{"vocab_size": 28, "encoder_head_dim": 32, "encoder_pooling": "class_token", "text_encoder_mlp_ratio": 3, "text_encoder_inner_norm": false, "final_lr_fraction": 0.05, "weight_decay": 0.5}
Rows from block 6 of the image encoder of a small contrastive image-text model, named by matrix and row number. Rows with one number belong to one neuron. Each number is 128 + 24 x the weight over its row's rms, rounded and kept within 0 to 255. All counts start at 0. Numbers have three digits each.
After each neuron's rows are labels from the 100 images, of 14848, where the neuron reaches its highest value: "top examples" is what is common among them. Only what is clearly more common there than usual is listed. The data: rendered dice on a table. In brackets: how many of the 100.
# fc1: MLP up (encoder.blocks.6.mlp.fc1.weight, 384x192), inputs 0-191
# fc2: MLP down (encoder.blocks.6.mlp.fc2.weight, 192x384, transposed), outputs 0-191

fc1.299:139149127158071126149113160124112123122097140162100105137128166092120145147159138145118135151145118144125116098103107205173130093128160088110078100154111155125140138171127119122124145120153094132127107164177124129142122117116068124140093125118122129152151112079120167100106135159137099122126151113150121124105146113120139113133157121124170117179117146128112157121169119148115082090098110134147120130117166162095165137128160129123123149156138130061118163075129113074116131099146078114180106114117144138136137147122131117111100130114094119113108136123124154106135131133149088108
fc2.299:154127096150168120123129105119135141135117088132167165140152133097126136149134129120110104110128133141107119142180106185121118158176089112171155091143139132178161145149136126173146104147146117096136166131164143134151102119144135132125072135129143115144177133109088133182140146163111115166125125129133145140121104116109086122093146142083120182140143114141142145152167110148158109105132149111113131149127182116124123167152107091107125131162127135104129144103087129161111134128078144128088124134129120175088152108134124152140053110103156112102141121131110118174143142120146128131
top examples: four on top (93); three on top (86); total: 7 (40); green die (36)

fc1.196:113086129107167125119107107127150123143087132108151148122111132143143138149180118125122135118152141110141171097147092126163126119137134187115145170155114123183172159148105139139129146143134132147124163122132128143147149114115088116141118197136146143144127058137137137142115121112139138118096160148147086132171099123143171147175106074155144141134120125119140120142090161114139114083120127109119156180167114082145134134137155159130125136152139148132099130136138108135120128112152106143166170128147098159139111150112179116146160123171114156123136047126147142144137123157126142151
fc2.196:124106099139103134134114125112143122159147181132120163075117110096147102169141115106086118118111139098128081132165134111115127111102097172146191155113177135128173169128190146141122123096151198132117133164125152118147153150131144161126134089142084159149112107131123130103157135173159127107127127133112098111127133116120158082109137138105156150128143132167138092145119148119148128194116153128125118144126128107113153108104116115129104149133166145142124150135091157154124158141085134175117131165119092118108112148133126139163142117154126106174127087142117095136142152144144129156
top examples: four on top (68); white die (64); dice: three (64); pink die (38)

fc1.35:111170172094130114135145142168110091146131135126146144106159144110149114122078104137130146111122128140143126111125143154148148102111154115098147145113102110129150175152160094145132162151160132098135129057111139141124115169122135146167155133092161140146126113136122158120157143134098156119129115140139144142109141112164137138139158156091140129171113101155150116131110141105135153122126109129112100162130044131158174132173080151143151134100122123112137109092108171104093109105130164111101143109154119112114152100137086119075143161108096128170096108153121135174091144115138122097
fc2.35:103094127120112098094151129141136112108146087144134094131086152143142077144096177123094160149143090176129115102118143166106144132128152118065117136097117127130088145100112136162108157122133118109165115095134144123082117103138108112119119144191164148094150144184112131132145104127163159122159133164134146103121122180139118132145130124101135101127104140127099079128159168111144134129131118108156150169116105105094171132160114154133136137093167094085108108166128130115083133120130122139129182144137140125110145164125141089088177142130106134151116116149131143118132125146118113123
top examples: purple die (100); dice: two (91)

fc1.297:120144121123101126132137172193139129153171099101132175150096117122146109145111132102105121110156182104132132145125154159125145145116142120130136183119100115146128153103148128100134118139077102131151123107173109149132122175111090134094138142149127165117134139096141171162096160159138124145137111101112128128113099129122085123128123136138066120153161125156108095130101120137164122145101148094118140089147151128121074172104156166080129108074084152133142157145129065139111099126145106133128172124107147129111133102117122145124146126133102121142099110102132124138179128145159092124
fc2.297:125111145149106152110104109140165136161087099147133101149134103136118169135119140154101137192126177128150165115094144143083121082109101144103146134101126120138133099121108118151137152109158132115101155115142139125160111123130123102138157158158148106146134135130174097087128077121171126179132140083088132120119166104169103160148113159153143059093097120145151095144148130139123152151141094093122133149151168131110088123154155139131126145148101156092102083120117109125142122130112120097143118139111112089089149098103113134114140131135156162151142126152102140133151132135094114078
top examples: dice: two (68); white die (41); blue die (40); pink die (35)

fc1.50:121132125126113148128099116113124128133121163168095131122126115101106072134135139100142116161169139110104140152163115138170109130114156174157119119149092170157113113129117141125127171143163162136130104114093113178133122138137120115160142134136127113137098102154129114114120124132118128142117145129141145151153113095108098142149126125117139127103135144122151147076108097147143140129127134106178161160176115171101142188087116089105091122064113104141121164124109121077134151179140114108105140134137088149105098140083122177070127118159130093182143126170123121089152116114148132131
fc2.50:134081114163167138160176096098116152125103109137108108151121105103088156106121113131103077141144140104123137163116140137160141148126136118127094096119139120112125138156146206113147150126148114133133148142132148111129083152141106148123092121084097147129111105114131182124157147125173165126143150137106153130085123107162089143158107128142154139137094138082129134115147161134105128073117142120138149123098115141147127137111153124153148083114145126174111141140132124122083165145132125118168138125128133112061127127122140157146104133069157099152089138136095128110084119071148138127
top examples: four on top (93); dice: three (88); five on top (79); yellow die (72)

fc1.345:159093129123150141124078125136114122145165118115136153142067129129119121133147146128086142141135138111120115158124129177102157087093115126130163137113139130074150147115123108124155097114149118180170118151154130095154124145101125102111131151145146100151140115147134112100137104141113113139098129108140163151157143169152144088085113099150134109120110162141152145127117142138137150159124120118134092093147116123145138119103078143161115168146138137197150166109167090147153130142148111112116153115152142144096069106117161131160174085097099072169132113157093131118113134113156109134
fc2.345:140171163092117111128094137102082166122131134079084133136142110124139093145129129131086117118140105162155116081160146125156125133096156103114125170143115120152064196116142095084137067150082109086127137146127137117091167112096165116156090123115120163134124142133157109132111102113093162163119106104138106126133155131147156149137132152122092111147090108150133140123161154142119153170123131124145156130140145081157137120137135126125108146135106135115154135104125108125131105106129118117089106153134117120098131149160174134127152182113090116128091116169099114166133112146125122146
top examples: dice: two (100); black die (99)

fc1.102:133146109135080090142105166182163131097157141127129105079143156092177128119160104130121128158101148125144098147116126140123143111127148132088151130149081111085174112155118110128150145121126112088127130167138138147177139123130129117089111169116088095176154155177157137135149137103115138199091138113148128162138138122111126132169097161146185128150081117125095169123115131173127150099148139136133091121113158154136136091138103140129151155127126125127130099104089113132122114117151098123125133138132147145105086133124130139127150093147064103137133143108155135126147101136108124142
fc2.102:178099140122125150119104132132124116108150129127118078129146147139131124150144133141080076118111114151159080158131120175146102100167137114155160090131110148086121173106132087111104118163128159102154119121113069117114140138102125083116086095117130130127156126143113170139142099162134134099135164132135106145072148146121140140098155135131122111134113141097107124155125113115125148140145068116109136121124098128139143126122129111154150145171131144126116152105132120120082062137164096155133131106133115147166096141134147110097166106134078089118150135161147114160165156178148102116
top examples: four on top (95); dice: two (83); total: 7 (47); green die (43)

fc1.123:128114133125112148121107087131166096114090138147153167153141082128132065086117144139134119113156146149115207146102084117124157152154142144141131143115124141103136079135132155158097117129132118094114139142146182139136157126088105110128116120092140118147124141149154163087094135142125152139128111107165160157138178114116108119123097117118182151121117121101128100127145111169155184136146118099121129158112150127116115136137112143132127162116105117133141181138128100108112168114063099123116130163131089139133109140145165116127114093145140106153138094183164135114099095137154139126
fc2.123:159109108134143150104119116117138131121122132141116164142138168121112110102135109151124134121111113134108110084137114184090117112191146091130149125133115128133129148102102147095125162121132135121128095102074101118159177139173115133131119132064119134108118131115109140125112126100086135174096133089098141116136106124153095123131132162128148106136133106159143142143157115131082105090119108114075113126145125112111086095115148162086166110184057098115167128163100116131108128127152104142135085143140083109102134128101127157182103112101110100146125122143159101104151157128110112141
top examples: four on top (100); orange die (81); dice: three (79); five on top (69)

fc1.230:147124118087096109123094117139113126141160176096122132127128149098144087124124130169148136126126187164128129113086092158116108113156133099129143175114102173135144137109095088107142101127129129150117112121131161135119147124173107101086086126078112126154110149135165126145165127119131131149124118105142110141139089128113147166143132153127159129129135148135090150118095132148132157111146115139138117094133123103090161134184123151126166173080101138099097053134108078104148127148155127150093143172135152129098128128150146095115135116161115130147109090124154154147122145126131070113
fc2.230:189111127107149135162116116097127113111137129125123143073098131105134162133126143134105129106119148128132118099117095160153123153178118091128143120136098147122136128151151120160106138086110109080136126149187108113155107113116079089095132143122159111102120119169156163124143100146170112183136133115131141142139162147111181105116126160085149076147114168087137106183151123107128125110122132122107132130107129132099119159087120178117146120137159155097130060122139108130103113162154118136116144175124098118151148090103143145132141126124126110137121096136145162163116086123116110108
top examples: four on top (98); brown die (83); dice: three (62); one on top (60)

fc1.292:114164129156089099093161096151094144126174123139124138129143159091131117146082115096158126141142102142164161109135153115116128114089141125168163101111145153148172129086141114133118111174144127138156089091122134127114126105122135115107119113099120129140109119084128109144108133102129066119093071100121161137121135112106167116142151146121085118125114110158130124124091145119135126103099138133139083110164158129090160128138145143071094162128130132121085144162138120110151136158088082129158159102148127101139115156131143116167154108145161086146147127115142094107140104140167080113
fc2.292:131142146100132135133185121140133131120131133124120143123121128114155146109131115162090174124089089165102107143079155132170137151142136112151127139113143112136150081205111107102172155106084120122139167136135130098131133121085158131110165122143114151110120093094129117085107111145115136112169101101186120135172084154123090136139107085136126136100144133110115150142104141103127145120129151102135126121162112105140117121097121127163073107089132115134092082125113125133115149155130113107104144126148130093104090120125150090118162143118105178120110082124079117174144139140099126142
top examples: two on top (99); dice: three (98); pink die (55); white die (45)

fc1.375:144116110096139180053125118085125096154113146172130128130139119062130145139125129166102131130153114110139127148103112132140114126120121156099128140120130097105149128141135164180119100155126117117113154122143147109116126155198118087070124129139072147134125168125134136094135141145154107146156089127152102131122136123149104112160087099120055121101088122085127154141123131117103140090144115130128126130103120106141134114108068142136074134125099129114155106117098123119099153112138104143118142119151160128148118143139131147144146091110160136124159100128143121129127100147075064124
fc2.375:143118130065161120104138127128112124129151125142093106096137116164155155141186121148135113110165112132139142101132099130123104153080130118157169172131137154202173147173126167136109086135134123138132148171099112117140110111204159145119131122140130101096129111171142141144103139145137128141120131118102153121128132120129116106141162120108134155143121137125110167190116111153084138126101077105097097109149157112115110120102118143159117113131139149118162122105073139125167164133138176119188109136133158159139096108131129123114167138153138138140138123130092128118169138141132104127
top examples: two on top (91); blue die (74); dice: two (61)

fc1.191:125077159113096133102129139112128113147130180121112176121138125053141060121110139153111146125135115167146142101143096136140137149101152141166163108122133147096146123130094115077112143112118147114099120134100116127069142104084150133101184142098167100125127149128136143087108149146104126136116105121127115135103128158132138104140137108100133121113103118139148166105099137146150163142118100153130132136181122119123177147128146151102079133143088114116131112141147127128133163133098167091102141144139161146111084156099134182119136095137123133136144147129169115101133124153139185097
fc2.191:135159100135110154155095057158127151121132112117088160124123117119117116142136113108185155112161143090079159129085130157089156142129121142112172139065155136126149108133154114150101130136129126182123133135115153138145118169121143126135134140111108112148125132135146117127123103119100163118123134127148126123119111128085133147120108114151147123127118138169109122151143141131117113119104130097162115116122122095127150110124174098126098147118126098155135154151145051134114122110143103155131111093118146123131085082105132086158114082143172133164176095128098051153103136122102088120
top examples: two on top (100); total: 2 (60); dice: one (60); white die (43)

fc1.170:123130172100087126046126119102156126158108153119151132095126104104116120154127091143129137171147136179151105146139142107122172111107147135192166128130131164080145116108135102109125129158123123114144128109127135146105135103139136145131118152140122108125120163085142127110100154130093120112106106155142138134092107140166146151115138131111157143103119122139130076112097148141154125108092140108118125092184147130148118124138137116130115142121115145129096108134143137133173119144114129063145130103124107116083048150098127164098192109140128078127145142122175140100108123115097156126
fc2.170:102152097140140119142149126143107114130160096117080133114112113167124105145144071124112104136129111100131169139104149105142162150148113104146117156087151108157152142133153163102129058188109125134139196107137138116113122159182109118074120119126093139139142083074134144173123122108125125102108129119134155118118118133149100161152141115119135164155163143136145137171155128136127099091127154099109152112120144072114120087090106097124128101141147104119107117162100114091122124114121117133092135152131111101118156124145157145133093146133135141156106132148103108160083113151138087112
top examples: two on top (60); purple die (56); total: 2 (36)

fc1.382:135088123146147144062114105095155111132119133113106187130145123125130026158103154151127147147149097139115138105153111158149116144137116152142137108091150189106095105130128129151168104135098142147070137100125111143085122124094134118123133113094162124125119148134137095138125108138117150107139116092135106150126073144144160166119140143117143158117126107109132122136095074143115197138109126153114138139143158087117128154120110104139077119143133128142103123158121122132159124085150090128113134121097121150142099140098167148134120128132116139115116131179142135102117077154153131137
fc2.382:110143114087102132155138140157105102144141137146135121152117130091123173109149105089135111145142179145145132164113136127084134145137169125149157151129115084128162144132105128096108145098159118120186072126119145159133140125127109133143114113131100107132119097120101176103129146124067137153111113122097159123120131101114099090152124084163136090130138140169134128116143171153166069143088133120127118128112120152147164119109099132127148176137131091100165108103140140125138098162100134116152103128135145138121094119159127082132137091119123130132164124052099094112124162107085132133
top examples: four on top (99); five on top (87); dice: three (80); total: 15 (32)

fc1.67:147114150082097130124130159108141093115125147116117160160140119138121125157145128116103142145133126115097131170122140150102095123149114152114135147098104122103126130107138098129134164089092121150121129143105181166125188078105101117126141115135146122143127119147077084137145085116096110083120104114122122125119110180135111132117144123151138133115071144138110112111124138133155164146158151124134122151144145131156127117106081122137118159131128099149145153102109096169168100124094105125126093130103135178119085159155162102113146103143070101137144141085149134087121147068080120176
fc2.67:094142133093130092123134144130147144123084108098121153095123124143154132181148137085100147123130120171090098161116160137118162140122130134110143145137087140065119088084154091127112116120163098153146129136125151125099176113143136141120121158147128129155142137129111087138155133152138129148098136088113104135127128146145160112123128172172134116155117165118134120111138130155110155154122075142108137136160124118146165147144083100103103139179142162103110143118118105131150090118134128156151156139151097123146094164129115121118170071101113114083178149142116116090114092141109169167
top examples: purple die (93); six on top (63); dice: three (60); orange die (41)